config.yaml
image_size: 32
conditioning: "none"
arch: "unet"
weight_standardization: false
attention: true
optimizer: "muon"
orthogonalizer: "polar_express"
adamw_lr_other_params: 0.0012
epochs: 2.9
warmup_steps: 450
Rows from block 13, named by matrix and row number. Rows with one number belong to one channel. Each number is 500 + 50 x the weight over its row's rms, rounded and kept within 0 to 999. All counts start at 0. Numbers have three digits each. After the name is the row's rms in percent of the matrix's.
# convs0: first 3x3 conv (model.decb.1.0.convs.0.weight, 96x192x3x3), inputs 22-32, a 3x3 kernel for each
# convs1: second 3x3 conv (model.decb.1.0.convs.1.weight, 96x96x3x3, transposed), outputs 22-32, a 3x3 kernel for each
convs0.7 109:505523535494521529466490499532502476506466439447451408582595555595643570493567583452439409449448410447450431634568442642568445481484419488542559471516546458534560471494474497499490489502494458436435538533530518515516440474468464458425406362361519555562504521553439461469506539541510548541518543527
convs0.8 091:529508472506502504522520520517487464505517537436489529453488458485513474451442395530569564553587580521537536572580543535593544545588569492482436524535501552557509494508489524553517504523505459471574435440544406427489610620511578613500559546493441457493459495526451474512461485523482515537455466479
convs0.9 090:501491460509487461510494485428449409404466475354438469476497394513566473525582488515570507539573507503530470473478445500503449503506446478478482515514504505521508483503483491524484483521508487513440498531463510527495598565493560551448514470358459473475472509483477506480468444431449433406474439441
convs0.10 095:519524520503487498478467471486471509488480492493490465473504400500574504497555583511483489544556537539583544474511464534548495532575521481484481481474471466456466499508480515529501496527502547566561562590584558589575475501494543531507510465453537531535512531557399386410504504494475499492468482486
convs0.11 106:543524548532536540496493512473471471481460489496489497502600555504603565545626623495473465470471475450472460457516528455526516457502478509531516519536529476518517506543541475529531454487494575560503638611542567568505512445408501443434457435448527565521519579543527575568498516492529544506522539494
convs0.12 109:522496477501499511466465467464448460469454469457444462462445422519480485489467495485534558550578562559566536530486473588545529574534539513482463544511497518481500528534520527533526500504519386427482446478522473475480458481595542507574624558557454454481489491505518535535505494515521523545507530532
convs0.13 104:500511502548552554521528532549543510564567555487463464427531608466581668415483523549543497518549531512561564494505529505565566503566599498480476502502499516537518546547567528549546501539538537592619485543594458490542586576456514492419477443406440419460454457491489474490480499502481511519486498489
convs0.14 092:475517517496502503511499449494467453508463440486436413522553579471463456448433502470466510473509535443446497493500521504526601470477543509568565516565551517564537480493501473496513453487508513497462554558495545571499517512540515534530512509474547559507521547482492516483521501523520531558470476508
convs0.15 094:487523506471502474475485453526469446526474450545527514524503464521546503504550504553577491541592544531563514471497523418451505422451480513574544493560533473536521540548532507542526478523511501545532527577554523576573547512463553531482572561531488508497494546529464540541515514482540555501481519485
convs0.16 095:482473456467471457488510484538473425525513511469491510521535499543574511415408423574561529529539516490500483492502495486487504456466488485492464507509487460471461425465494430493509452466485463489519451533567413491501530574487533534448438400327457468474492512515503504497535502491539518499532486473
convs0.17 107:469490491458477479483460476492463549476433493549510499512446402547500458525535565500502496544549513532541514512500487501490490504506490491519507503521532488486516510495497525533514494510496508509464518491481525496497551565593588609603547565554465478481467489499419466499509507497553564539529523519
convs0.18 099:534473473534494472504483501547458485509438491520456521412419481548513524555492533529566564492547546448476509482486538414425527354394491484469490507498506494498500513511523532526522527526526510565566545583569544570534541515483538499506498466500495484523465475501494487503500480476493483477487498481
convs0.19 104:489466472485469464483460455546498444512446391529464441428443453376415468374425484530556506531536501504507502458439474468472508481484503457468499487494509477481498486497504493511536474493499498469439546504480519488508577429377545448398543492425512496469488479457488514516534545518544543513538545517
convs0.20 098:507471486516502523498511576387406479429449546491511583560518455624513433603488436483529539455498536450481504487464496530540554527585613512504529529511519536507516542521507548531498536541514470444471500452453564526508527487496474443447467456413471493495497504493519501475479493478497515513521535512
convs0.21 092:513527494478524495487524522550531527521495503525508483553500434519507445460494445486508522520512526525515497493495461555546485592614517482500511495525528528538529500477460474471452508507517518528492524508506534547525568533472599515462585545478537542503527535508497549532490504516481481506475495483
convs0.22 099:465493553492523571490538553509557526542553512555554502460459483524477510457453519513526465496523488461481479364415475394448535414473520473487473481480484478498495458488520471519530479479497472451457521487489522488467492496546570500509524461468508506524553539539486481491447468460449457473451459446
convs0.23 095:539509501533500505511492496511491483455436476461460487523474471500446482484495515443479517501552552470513511490445419525495452524495507533538502537552524515544520528517516540521522514511494527492485542505513499464483465540584529588571472527482581576569524514520491489519502489474507488464466466463
convs0.24 093:517503510494490480532477460500463510546504517547492483543536576678611613625503485552518497610569538578559510466512548448511558448486535477476484494520509541546557512534541499526505501482481533583590530592603466525539490479453547545487535560487445483531539559576517552562503511508490519537476504517
convs0.25 093:504534508492524505508508502440443500476479500511519504501496472534558585487558651529532549523508513480465486456473504453513552437558584500510483506514515481492497493522513502528528468504503473488538484499527484467493509456357536503457509476465553535510534527499494485499520531552522563560490496514
convs0.26 100:514497469509493481495492490431459516411448493460476478483460512440443489471459473535552533542589585518570561540516521447454465484484506507499515506510511511518540495501491471494494478497490483523543460479519462491534534538574482557626495558612505508507489477472490492465503526521519569558513535531
convs0.27 101:498481477494482504480480484458433466505509546508522535477479486472460469540520505492506491516517488558535509497491475447457475474465480495531509499514500476482478526547548510529537506513499422449455419469464503527465483499510563554524588552504397456448442461434485510464499487486495513500505507490
convs0.28 099:450460438500484472555549531404433486475504519550570561508568527511590489440530482513499487514486466494464437473491464481519452426509469462511464465498464474509484506549527519545512527530512541528503561543524545500467562503455562522464509503465480508493472518560469514547538543502517528492488499480
convs0.29 089:459426445487461472497483505516480410515448367544503415396436465524582574569639595543566510534566497500524455510473477569531508521481476460477516486487543436452499518541503552586549493530479469505578506544597484505547592546513587533528487431474483480467525532513492506480470503519491504507464466494
convs0.30 094:458442457494478488551541542450455492411459515455535560510513470492511451479569491544615534519593532472517498454481495518487441553484416487511497516529513548549526505487462511489459492486476498518532510541583553590604468486448449489484455481502545558524489499486494514504507526477490518491488529507
convs0.31 106:524524513504504500508501516480480526494488514488432434455487541457556649466626695528535499516551558476536550490498437540544445608590463450483480455523487463542503528517487570559511536525482486569569513569597483532554501477402504500443478524501501517506471487458481508484480501488498540530500542507
convs0.32 108:512506511543545542545571573482515533471504539497527550531531496517586538493577554574510473530499458452440418565564508578579522564565533499525517507563573486531541480491472511519488515506482532540545554561573517505534549546523500495460420433436502539528457492492423438449476499490513511493508518488
convs0.33 097:510494484518507513470491508529460430498485491447444463481478484439489519414464535528548540578576535565564520425474458440481466466511505480488496471498508444478485511517499520505519494494492521524504508491468449451462536537512577583559614620586478495508484515535485489510528554537514546541462487498
convs0.34 100:490508473486515472482522476493386424520397437528384430498550568557576536502525485547486485549484500519473525458541502446500449433513470489546496501561518477530510509506501495518519482506503486528531470494512446492506486490416475490427462500444452507493466535505466519508458457432453443416479482455
convs0.35 092:497510557503504521533543543525520469528501442535520458437531554512538521498489435522512428516522449468498472448472496470477486460422422526527513517555521523532509502511487531537492527514484471477440509535506537590571596534490572488410515445395529497485506500489490505507490480450512523487492486480
convs0.36 090:462509521484525535489508516537502468490473463457468488544542536596558494512511473481456477508484478482487499506509475532535496514512498469470496485483482493500512496505486510521513512520533550548506565554530488476491557507495526506500491523543499509516502516505500482473453472477440468486447468472
convs0.37 109:468460466478468473510513524400404410452429454487470497429448455455477472443461457454455425537519470570520469458443416471515531501545561481468444465457444518484478533508476517502473526540517450442418474460432512475456518504485507434422530459425552507502577554555558579577448441458483466459502500483
convs0.38 096:525488482491455482492449437449451486468467522539530560505503499455443444624590526493560521500581551512563583611606598639613547558529485485502494489520494494508507525543536517549529519541534589592600553546564510490517538519505495473476545500549413440486400413406512503459498512511522531533536561545
convs0.39 088:524514488521517487505514508487482506501469501530495527493500496590566513607609555539573483540563483542554463485526490511510484518509467496539558488540558462516530553569540551555549564553539501525507494521530527530525526514457512539506442496491507506489503540550486524538520533513556556556496518505
convs0.40 088:558517507537504487560534525553499461534461423566493472534538512550512444542509446481571611487555584498531537534538543545536533494483525465504500453481481477495508465498518458481477478486492405478498426461486455484516556549507469483463474465470458469488499505499564547540531530547527520519509490495
convs0.41 100:506520541491502530496539539475488443478517449506527481445467469474501518508514532500546525516574564506552573541529524593574582596603610493463457537494472523488475493524497530553519550536520431427489445457520469477559413523496436528544450539567530536532473470486469458487476493499496531534502538538
convs0.42 093:474486483483495475494512498431445491461489520468502525345421369501560487528611597435476446450515469485516480451519483503533462551557496478508498487515494488521487437490481445493481474505503496508510502506503508495489529534503575551501537510479421461426493492470483498492525526516556565531546552536
convs0.43 101:481478476466457457465461463451432516447459536417440508437458430513554475514580507467490470465508499485501509520530469522543471529550471541570548554594585560586575501514487508507490506494455574572545591616594560573537508484383519511408555542464539550510548542487505512481424437428438471444450458471
convs0.44 112:536503494495490510459467471493451421470429423452411397621546436607527381548496378495476469492479472483471462571469403534463441480436443514496518506505525476470515485490488508500504495504499425364409460412455469433473470422423515472464481409390504534563510545568468501521469478457488495513480485501
convs0.45 096:544521526525510500525519499458472491482486520503536560655667576593614525450527507522540490571602552505551532488491453460489487512569588542555532535537518509530499505551489515577520509557517495536554520564549570619603599541491564585547523531494475518490525556527504529516589589524609626574553562515
convs0.46 095:503527518529512483547535512450482483486498496515561546472521481491622555537637563487536465526577502539574543468524525525534511510484490465487493497527514508545511489499461501515481474496486530531548539569564515520504473454441508502484506490459514532534491541538486498492515501478524527505518528537
convs0.47 103:512513490528501472530494470449502521509539545484528538549572543555529534476487572494548524524578551498533557489503515534546543540570556488500516466490509471498491518525527506508515493502513534506502535505503513474482468455467481459461469452471540553513532537511514516477514506479520512488489479483
convs0.48 096:501476456534507509497487503424456471438489510474495506442549517433514502522549483511526513534543506580547527526594549579637604546547542486505473528537493472470487470499483458511484425480469469462439523517514486482471439471525526505514460455498468489513472486500518491501469479503482504497491494472
convs0.49 103:482470513491480510485451486553503486579500501573490493531483446521484438468410365512505490502516497495481496461424412476439456447445506491493512511515536484499517485488493513513514480494492554529501537500499457400409565574565564595551528535514460495510467509506508530525505522522518530537495495484
convs0.50 096:511496467503492468520502477476441436536480442500437393466478505609535504558473410541492508540506525488487492450438448508463480537517522548529540493480491482493485476474471517493497482485461506498492460460476514511508481497474475524523428482510522532490561576571510511517543571551538557558493518507
convs0.51 107:536585566519583548511558504531545556496489482498464460459531503482469436497452396506557540515531510512500490474513518487523538484533531526553533509550528486520530513534494505535515506530509437411524496462542517482520427534561454501503469481467455480483461498483500520501518512495525530509511527533
convs0.52 109:477480480503510509522512501486487501476458467426407421629609522514467432419416426478471514479456474479472496461447426485469457485483466476455475464448481480482502480501505504502510509514510489442437500453458495441440473455428439427443462463452531574577493512506440451451457460469486491501479484482
convs0.53 101:527507555514507570509503555533508473504497484508517509472480498535477420471446435465476458472498452495537472451485524477508544465516554488502482497503496502495494465482468525534512526548522430438453449445463467468482432446479474477502522513521499466456539516481544511493522482471539510483490481485
convs0.54 108:437467489454460472472459449472456462480461466493465445502423425461429433428494501521530513503526516470506516543489514481454451398382380481470512484499495471473466502509497518525509526533505505534500499515461507505438552564497565585534508533517448463447447462466459492492476507510482515510470507483
convs0.55 098:543505503541535519496497507514506445457477470506526514465482452502529494560623631514545509557589548513542520619646643543579588546563573500506519532548549495521528547542526541540518507547532494484471519490472498478510509451436507511521517549562522531499469516514476523530462507526491518524494519522
convs0.56 101:466464482492481499512514496479469497487497514545564561463487523518534484526513410521532520515490481450415429440458471458441460402377425531525520536555536552559548486484496488491480464469476503402358563475440561489450407472456480519455483487424507454425506487445537501474521540522509524521522513511
convs0.57 096:501515530473472492492491482499573523531554489529577488472511509494519537491502516521527437553562490492526498529490506491508550453479541482507481513509474520505476472456425511505458495521473479493491460477487459466487480430460514469513512517561494532528527529505563546517509521464545557492538536487
convs0.58 107:463459491435434450485456480483452436450421425423441456466508460496546478498523506488540553543588575561592569521529510522519471500500463494516493498521505471479478493512493524559535510529520485493527472487541451430495511468505565602662572592649455460451501511511545553556535519493534550515504516520
convs0.59 105:531525456519475422511479412534473446515460463517461468527491424510490435520473417526543569549537569500483515539492429583522446575511424518510510527527527491486471479491520503529529494504496457465476521518480557525460500555542534596577538580560498544518515534490472488462512534542537565560537545540
convs0.60 096:557532508542504476512486452473527524462523564483532538496490470474484475442483482471522512486536525487526513494578543454517498482486487498520508501528505482504492523544518504550521489520508550548513534544520483484488499502518588639638577593554479512504464520505424490478469467456468483469445445469
convs0.61 099:516505455527502454508513476477482509460464466452438437457515518529523527572523477503497531522528548470485512473494545502491523508483473494524516488523515492537520489504492497499488494511482462468454450458490461427456552515481546525462570576561508526527515530522519517506522539508545563510526555514
convs0.62 098:456437429469434417441430439537481410501457397472432385479502483552577579527548568549584561600608573584591538483514489500535510479526489487512478491524494469494475506522519483506499461490497492494469447460446450474468492523571490527559460518522461463452515512493494504493484497485531523493545533502
convs0.63 095:527506483537511501526520504509542541521527537479498494524589551510545497482504493476500492515564557496542560424465518465494531511528546482519504505545497498538508487504513489544527484508516488510502516525495533522503488524530546551556497505542458492462494504494477487465483477460527489469525489466
convs0.64 089:458479488494477469536496466407447491452475511467490540477474393494508428441513494479533469535574483497551504563520453567523446542503437540565547544572520508511474496515501497549512486520506564563548569551546478457457553523461585592543605615532472524497519571538449512518522488453570563498553548522
convs0.65 091:512504502513509496515488450441423454430398401443398398373393425535533538518533517516562550518577575465502503548536520585565532539537465494511509487522524478500494494540530470517524459480498530521489514489479508481475552468405513443415488479480492469472543541522561539517522509522571570552558548542
convs0.66 096:520530485521527489517503474561529472522488428446446428424436414506497468496500456497495524492488489513502502416453468454504483453466436501490479501511536484506509512491507521512530498502516436436413479498480473476451420460439448496488428503503505485482514489497563546558506532518505565541520557535
convs0.67 089:543517523530513503511505488522483478493432438479415404515462437576499472631580544489475433489506495507526509571526507579552517561550540503513495508528515496491466489484499513526524506499476498487455512474442503492464471487440515516471452483475528505489545496452578555509457475513479501525455460489
convs0.68 097:490508550483496536485478506455466478490499502505481482457445411486496432528512465460485501472515493517549533454441453487495480538489471511532514513548509505535532486512481485537473497518472451438498526511535533514555598555478547538483505509508517501514510521501506484475494520531479516494497499482
convs0.69 094:500498490494494466526504457460463442518494502508491515497438380500483472500540566504542486516561506500543490463487502458524567475541572487530505486502495480513492516538520533552540502509512516541556520562573532570602546589589511559544446542540494513499507536535501542547501524488514543492495528488
convs0.70 099:522481478517483466510459465547439383510405387457370367568541458703605443555491408466488483523538545492506491487452426563483430537454420528529536561546547521507517526537518543542516513519527451419416464451439446444456442360417471449520518525549486505508539561568474526542500493478523515501526525514
convs0.71 102:534525466494498484477493501536453455534455465532473501520510503589510465554498413534549563521511490477484453467469412489486448510501417465501479496523492502522505489494493474481497499494493493539532527541518511504454536555594635591578643563545501489494505506493499517535496510522500503510497506498
convs0.72 106:460505474444496494440484501509457460509447445468404407529613580529675621470552540496480468502463435517462436560558493545543493457439415521549520518559541500529522487495480474500513467499518498529489461509501440475484514486425472454405420412362496521545492555600444498539535578558518549533487521525
convs1.7 134:594552482516523510506445459471478484566455430544477458519523463570575546576477442412403405452479497529470459488494525433445512549558571405475458409434488460441408493439531467487513462560616502555496357439460432427368482511556382445454461467447490495483539462469475410420513490534597553533436496494
convs1.8 066:418560495419534517427500463419475466499513449512492493522414467504463503522497531517477460518467457554520505577549574528460559505474564513448488468465512508576550468507512557464455569527451546549540536533509533574528464458495609546533593453431547524592519515571517546564477525540511520537590561509
convs1.9 085:492554558490575595534569564464491471485482447510481462446428443505431435502404452530514447507555539505582571480523519469495503485460438448464408497554474504532448539480463510469424529483434432480548384388450374358352496485481441405415433431445505498464504494478432462526524590634561637663589591595
convs1.10 082:485501454548511505513451431492483469438475471513496543469458513520468448504561536526477414482407434499512536400428397546624489529570514432434452445531506490522520530487479534425429465394481543531473509502519472477507420473517391506573489498582529459520525529533472440428469444392550487509500538523
convs1.11 106:539514537517486460509453462409464401425487328458430403502508464513468442436499541435524464513475477520436428518543495481465490466476467508533455531577426485572447494610514522551450497480485494468518502511502427575502462503579509468500493460473389485486410445431499512470555540527501507517566523431
convs1.12 121:470415467517460491492527518427465524400518535480514493487483508542420401561445407483549476483441573500581636466488452472478485519512519576601434517505410470411432485403545441535469535431514489482467589532531541390500487566578508455459418506489566507630495540522476424520486499380487515498528488449
convs1.13 138:525556512612613514477547518424547495509466505510517502561528537504534428438476392504474466493522438564533471611453465545461548438481521500435486477447519526523548485491523506426545613493417532497434455575439406475512520500495484527551429508562456485511468444532470479524454483490493475523574545609
convs1.14 086:482477489449428417486447436593568490604597540577616606490469496539480480512471496579543550554485495552477453427430510448443494529476529536441448561518536614612574556489534541473497522453517563553578523511551518494566493521491464461460433404409617567375589586456504546474499463435478417399598535471
convs1.15 063:536547601540570564468508531489472482450427461483444430530536473537548480539530526442468501457448432448426447485398493502422454524511467511501517497520550483524588455503592462515597475506540487431409474467414504505461484474454529561479523514420509539540455533548479533540449356384403338368422440397
convs1.16 085:482570537502521514482477469543492440551532591568593527470391495537516548521516544513488487499468490575502459461490547573553493517515487477469482516515569547532566499505515511545445454546536520497469416486497494475561453529524526456429502520515474394438506474521526572544479443535481578597503493563
convs1.17 104:503531558588638598549496503524507494496599449519568480506485540527478468469458486396443484424521408443573378480493433423510459379491539536469509488474503473483561565538465554537395535616412441457465396436477532450490539452488476504610467501573527468457506513427483438395513545452464602510471524445
convs1.18 107:510467609494534550479561563442499540423393553449479509545563560486481475494461493514478507467439419491479442580421415637504456577546512536536626516434539570572486522410488542449517533462401447432398529523437558586510425452590461458593504485519570466528514469514535506481540522443537481512504549573
convs1.19 134:522526421612498374556468433487506515512471493497496627533558526513499567603597584423513559385419492445450522504489452424454406490552523597619510581546389535492374647561469492510514537500489454521535526542541521565547578486506484399475433364378535478470495486515449462432525475465536453434557491448
convs1.20 100:489448503465482523510527495487613537497590487523510457538547457496523489475503549466454518525478519558495464464488519440499539480471502473573508412544483410525510457409520476486577496502552469490506469452449514494463474496515482546504531523480457494457538506433532527486511486541437466462498519469
convs1.21 067:463516488418476499452496551416480465476557464517530576491452503596506534542534530528492492504491481457474573550488565534447554572519524512445509524459528495443530512504441471494472553575489569502550527448476475424510566537504513478465544506496552569567483513514464517495558444424527437459485448472
convs1.22 085:417460517491489489553522496532566499522527471462504445448500453472540433513538435444496427486525449567548473538539542570515480523502446533525512475528530494524536414382469489429479536466432536518624481498589442476494587516486517519500490475448543460444546455493473428558472430512452455485465494496
convs1.23 080:490509562513495485511485377491431448511454494480460479565522488554577520566516417507507478556504458519469380484526588474546527446512451436494450533573465530559477549524596531555549534549510505576589440511584478485475444517595501498554512475489477510463499565511471477495472498526484431461541477488
convs1.24 074:499506553512474505487474559453410452527460467548500491480439467402442473447478488519558543469492497454458483515542541519508507452462455399404374429452495522517546507542485503531524489509545492467442551420422495475558414478518527501494527477449465425484522530494610569510453418461517458477575485452
convs1.25 069:464529469486488456410490477570479484548441431503478521502515509530561526504533454455468423528461449571501484460490509486505498495459482436453533512491488531512469515440440485450501526503575521539479497550513547572490417476481445500498494510477475472497461489486476509544537496513485452512544514540
convs1.26 084:503475374500478471479476510554561553480509474458426403594520543578550532494468493572466481513444449465448453436478498545536553575579641530483475501463478564477478494492499567516498538557514472463484543528495525488491500434475518427439466425446482441475484433445473441413540516556498418465527442497
convs1.27 087:488494495517479545510481526426515489462518490452462474460490477515515468519477449529560585539561555505522495466442528537467488535482507484445513442477495437442483494422453436402422462423413504537489482531461495508464466463454444515545396551625497463354513453464491474555498527491481487523448507559
convs1.28 083:432451428351446445456456531438417466446448462426468438408601592423490505537538494491550482516532421541484466510495510473482523542483505445451483504483482509480501484494528478545423538512485477481537507557563479510594520521479532486476446534475530466525541467433519420519408416517556533485561569476
convs1.29 070:526525494563558496528539494497527540466499548489487530439447425467460417494454437504479472464439469459485490503488478446469485458499481459455469438440440475482507495503561487506564436439484453503490518558485436460445480464486518493480532508480510483494501520526503491496506439441433412416478491457
convs1.30 076:428462518508519543504504456507567590484548526516540593438482492517476509500446440508538546517438369507510461572558591611583537545521553463459486517499465474437481517522489512554536509486437573460420539462478490413437495436461468501503455505512467485485466483531428493621522436404503478487518499489
convs1.31 111:546512597526549504452486516446514384440512401485486417551545488503527528472477536484468486506514528479577622476467462446510561521494532511546532470438486474425422525440417504477521400354478435411432475434392475503466390508504437558624500523601429472509423464528443568504483600583523513570513530593
convs1.32 091:452471483436493496502570583438503502419473494486522532573511538539513477500471477572516511503503496535499459516493463474539527466514473445454530449441537499513501535466550443535580582537469505499552549474495493414388535527435525477539473430456554482445572494466471488453453503480478541432572533422
convs1.33 082:399449572363428553442469494477584510510582527611612578498485558571526573576530580474412473452521569510559591454429445537535564526490508470468430441520524459522496480527446520522391525556470456455473498489501522501546429426481523562593569544546531496553526511538484532521489485519498497519485482528
convs1.34 098:524472435442455545560515520497589657487556547504531485537536503431500493501461500531490503548458411548458473429448502472427535500496560535434511603466499529471552520493462485430475499442484457503457496500527403416511506477475419481464508555504493461575446418556523477549561591369548534398526492484
convs1.35 079:505415429598472472542542519513475511562495510481447486552499461601546517608562570562547492486482433454496453483568536453585583398473476461488547498509551543568540572591547518457572517488536558518556524462505571514522560506537440457542495512538583571513510375472487361453378503509451525534498470482
convs1.36 079:510470547535506552504550634435462459397505481411427472484449441534481440464476419399491509464476522466464539526512543472454459519481491553656596457501577469472528451475528477520493499526555445421389472484442501473448485565509469522484450455491546543479486487433438419404560531507465513540496504553
convs1.37 133:510538422534485525529513524545559544559471518492458452565479500595607565518439484447442448488564527496462487456441424508488497505571601468506567445556602463464486463463533594555538496539571504505443473539487454448471453507463520540483453501560472475459392414423419456491494423493476467448455456521
convs1.38 088:585515482613513500572490482499537520518521580503473470528586542559658590500607579498522553504441498482439493447500524472496463612554509468555542471534593456449508573521451497501470557537522427487488453400461469400423429524494477506549502545629562605585608548453563488458530530440487496486510483478
convs1.39 067:550522563511560533536516505484451419505433410487433377492488504541459449576451463497506398558564502552524503423412432553546558467486540501481346542528409525514451561545492464465461522538497520533523583590523599562487528519515409445442419475504541485389498485429482497469482470455590583492570590492
convs1.40 083:477545525535548498513485448451433475451461457471481445466512497406487448468512417517496496504434504508493517601574521544521482519467389563564550550489526467427499495521579443505548562617574549554529560567544603614564497533469514516489504474452518490504473480550468469493522488491475537588487537571
convs1.41 070:416472565462474519521476466472455397469463418424381434498439494537442473515478462516495460446437406386439423428472531411487463428448406443495521423525556445543605476528511516522457523546434510515592447436525461481510453506493430504440440434411545535488517481531554496509540467494511443509532472555
convs1.42 120:456492510455545475459549521463476435455528466442510503528569513525518463505454497451476583508546436540500448486525503516521565477448575455471509468474437500523477487611438543532498523496474433503471417492475446514565580477434478468500520531551476540419491441501475528533431525548506569448579534532
convs1.43 078:492482447443429405458408385504510519512561628549548597433451455537473419450445475531524540533465499540459447478499515430492503461505495418456422446495468435454433448471503447411448475488515489497528465475492520504498456517504516481407549515484499508492536487485532506518499501494445477482599590560
convs1.44 158:517488471617520389512460418528432473439458643478553543503472572556564577569506435481546483451474446447509550450406434493464553478486509544582454506461511425437468520523484554592544578503484476502453518565581447479502488431475447465517459438413455469471495489469544437416497508480440431418480492506
convs1.45 069:523532531520569494524509508527432487513499545534621661487496559526502531461483512549531441529557412486531490527495541562493540526503534536489501524534467448517500527486509551469561493461594512513441505559438580532474455484413482547476487561530402478433505494449579566471424428456424452422408496559
convs1.46 068:419618486452529547509560539439478560502493523464538536514525602377443532478408432554498449465442443512454466563500542554436448481479527488548575548552527478410422503400458520476470549508515571561488486524547442510566521509499495540534445562617539492465449428412486474531455491467533560531589522493
convs1.47 115:428440486497487496485451547521471580522405572513556609553502425476478465431415559549542502526430480519449471464500532455486488575637528529452541557432469496502455520492414511484401441406459490424494527476495493468525463463515544476530566488486524482439470530464508518486527507426515519494609536485
convs1.48 079:421477483485514479564574581469493600445467497454553505453469581563517507509512564494423393494533466517447459554507442531539537551553484537506457461479407548548545540603553587498497514425362431477496541523528475453516530514516465478447511495416588545560632535489533413455482493498516479397533520497
convs1.49 116:481525540449621478454433571468504465536463505575467440480520412535666576519506537529476579548615517458480534530416436561475391519484443340465586464436478557546511561470618599409561530439488584417517487510525508443569472472504446501590418422532501413511484535551469472510501438564592446542552536513
convs1.50 089:454479494554518488489506440479521505554561506637547489557471429589515452539562463512497484511477610531573604532562518556496463482455575446498481465480532584590578535526494521540562537566558409454493402413515615613588414402462528501511556475524548582574476498475450529523538507500410386480445452434
convs1.51 133:497529578543530484495508455415515442436509405434383389528575442522546483484485457436415526530427533563459451520438507535507465513445519452566531448507474475503438464448553543555560496558511530456496497493516423528455462494541482518472471494454437417529422485527448568539497515587495432556538496540
convs1.52 146:477488493456439560595469581495444384598475473472451517445510532622541530546512534533540524523590539412414462491524506482477487659599517490495460412505488472530562460468546486497508484505504513471496432420413533488477485516541404455443445488507591531396524440396416428453534421524520500444448418458
convs1.53 101:492501577397475566416487590531559486544516445490521445529449453511522488444498519479384441479483538442452555457454519458455487499484485536543459516541505480520497555563508572490502576421430527547587526529588471502564551612469472513448385438464541565609541517516487489424520573599495567555501475420
convs1.54 137:469555559460457534488452455510592511509503510471521554501559571482561520550549493430527606492491611546453536567464489526488542533605497498478422510492426501536495532505624449566522522497507516475484460461554493449494548539548593577550441364411445454581610529512592546539525454402507473510488624452
convs1.55 113:393462477437439463504455467547476462569429431532448452445523527461500489463421486444502569573589541470440506446464512431450501571607566481439489552473489496434507533489487489481506436506555477514516413491468450552488560506489401496472567554556540516453502445490608557532450533540431465474521506514
convs1.56 107:476533517415529456428491427598480467528436463525439484499506473427434456480539545464490492495512491548517509556535516453461542459395431445517506449479428427485461435423453471490493563557538506582520480467480436452506494528511454506538456462501382427542423512595470584587437529485542565572498514560
convs1.57 075:475445511513473563473487496531465584578480525505514517542472421512538470442415515529514337579486430540490500609474438579521432536536398551472410506512431539465430408513483479566466550509520502553503490504531591515533517603580461591530372440485468494525465512592531550561420496556470413542540452535
convs1.58 095:481453422549561432599519439528467559524518626453487593506489498537582503543531546593614553666668485575505482511501526537528478467447523478468570457539509401466451494529456551451463584585431502478528440503503466543524586562463458557445569489407441595601555573531568658562530497471418495514430550572
convs1.59 097:514525539479554452436600564417483444477498438477451424469420451571504525477495506466443514579473464554458384483524512478476479483469490498515528495495486483454454494449513510395420532486488510428407460501479451515600458512496433507507429550590444389483464412523407404553508468492499413458497476551
convs1.60 069:457485497526529501468485530553567570473599533519622578434513519516569571526535558513565500501547531539553567495561658463543615497534626507454432501485422494523506471502444495469456476529404538487525526463534480457537509477560497513538602523454466484589530533541508500495497492556506516569482486499
convs1.61 091:526419537520510491567526481452525518542534522501531523499475531530563510601527582544437437515597502497516469517502543442483590423469472427463423478474484480461414467463461462481421413444475493542543470508516484493463521483451404459483450525505540529477573510482573496535393488450438479537411428487
convs1.62 089:540564503531536458516507491495536548508571565490492483433446398457472446464488491430457507487448440497438455538572563468485516509519511541513526565555529507504543503518549488486497506483485486513539480539552446505552414415419576499427592535464499460519538512529499454485496477482428430419474479469
convs1.63 071:494549534521559581529528596400452395471514432511505476480513471546505445532501479494512475493495558541524558507595608539520613557554550518451491499472486481497585526576546517482507471458434518481541484463472517501516466502500400464434467516494557465474476480555465537477566478463591497514488507521
convs1.64 059:541463430503443474434474475450459503481511582500500526505463527544518499489487494572524523533527500515498497491427484498468584567561540556507595452469597406440529501520529487513517476495543479451471530532546503465447471522493535543539471561542432515478496540505413527531444439492500505532506486563
convs1.65 076:504535500570546482610539497488445462517487465522505531508495534574532551639566537554527468534553532533554541485495501469466521424427486500470450512511473540519471528515485514474475574506487504509514466466451467465412484534495426483430452505470550540496517521504436451500517568628582600595559554558
convs1.66 091:512483478527557491455548522467446442481436418466423408490469447513508474525521474467438421491410396507478490504484409497499478566585503552509524508469481474451494501475522486433507495468492512484471541576558521564552420433515491509556527505525571481470548479500555525525431419434379368408407413467
convs1.67 060:505492489495508541592581566534552535623590526578568582414447408385378392421374412451459477548524500520444452490558550503542576449472540521503543538505545565525565533502433495480428529516485585513511586517541611585588490521501479518508455468439478478479503497492548555565499509559383418488500566513
convs1.68 068:485473472567517520585552485501562601503533519481439482483494473495506487430483431468507468483508515531530520364433458415475559456506559512545554514583552506521503526560482498497465518525485522499446537528561564478490482500513444463425488532528484478453503464475549498470462503494455469471512516519
convs1.69 123:534486532505490530496491492487547516526554535483580475547480490548382491555457455468445489531480541522495471541494502495577509467538532528522509522550517477503479544535393513602455492500447462527588525484555519393449441523382550465431442489504429491537443506523523487526488580651466505553551548509
convs1.70 127:506526534468425453509478516488471462564552540547575586547572513589519507421444463493512630574557507440411416585566498591547452470446431512499515553515465471478451493548621399442550440494533540544535400356377510488491556477430447449414557492501423515492481469522538520528477423423445460444474504489
convs1.71 087:455492454477453509497494533562554482542536516526594615455502474502453446515450497520505479512521527526451560409459514495536593515462519546545560474537578497509549538505457440519374525532476472602556494497512570548415548571520506477553442429423447560436467519557558548573548562538493511476489398431
convs1.72 140:602487498704435436676538430612522408575566504555478516503457518572445453601571510487485478429393456425475540481435462521546483510565645526469457465470438499454450540536459503554521539526488462493519449407512584511449415517498421566535491592636542535449428458470380498491515555556456454481494451482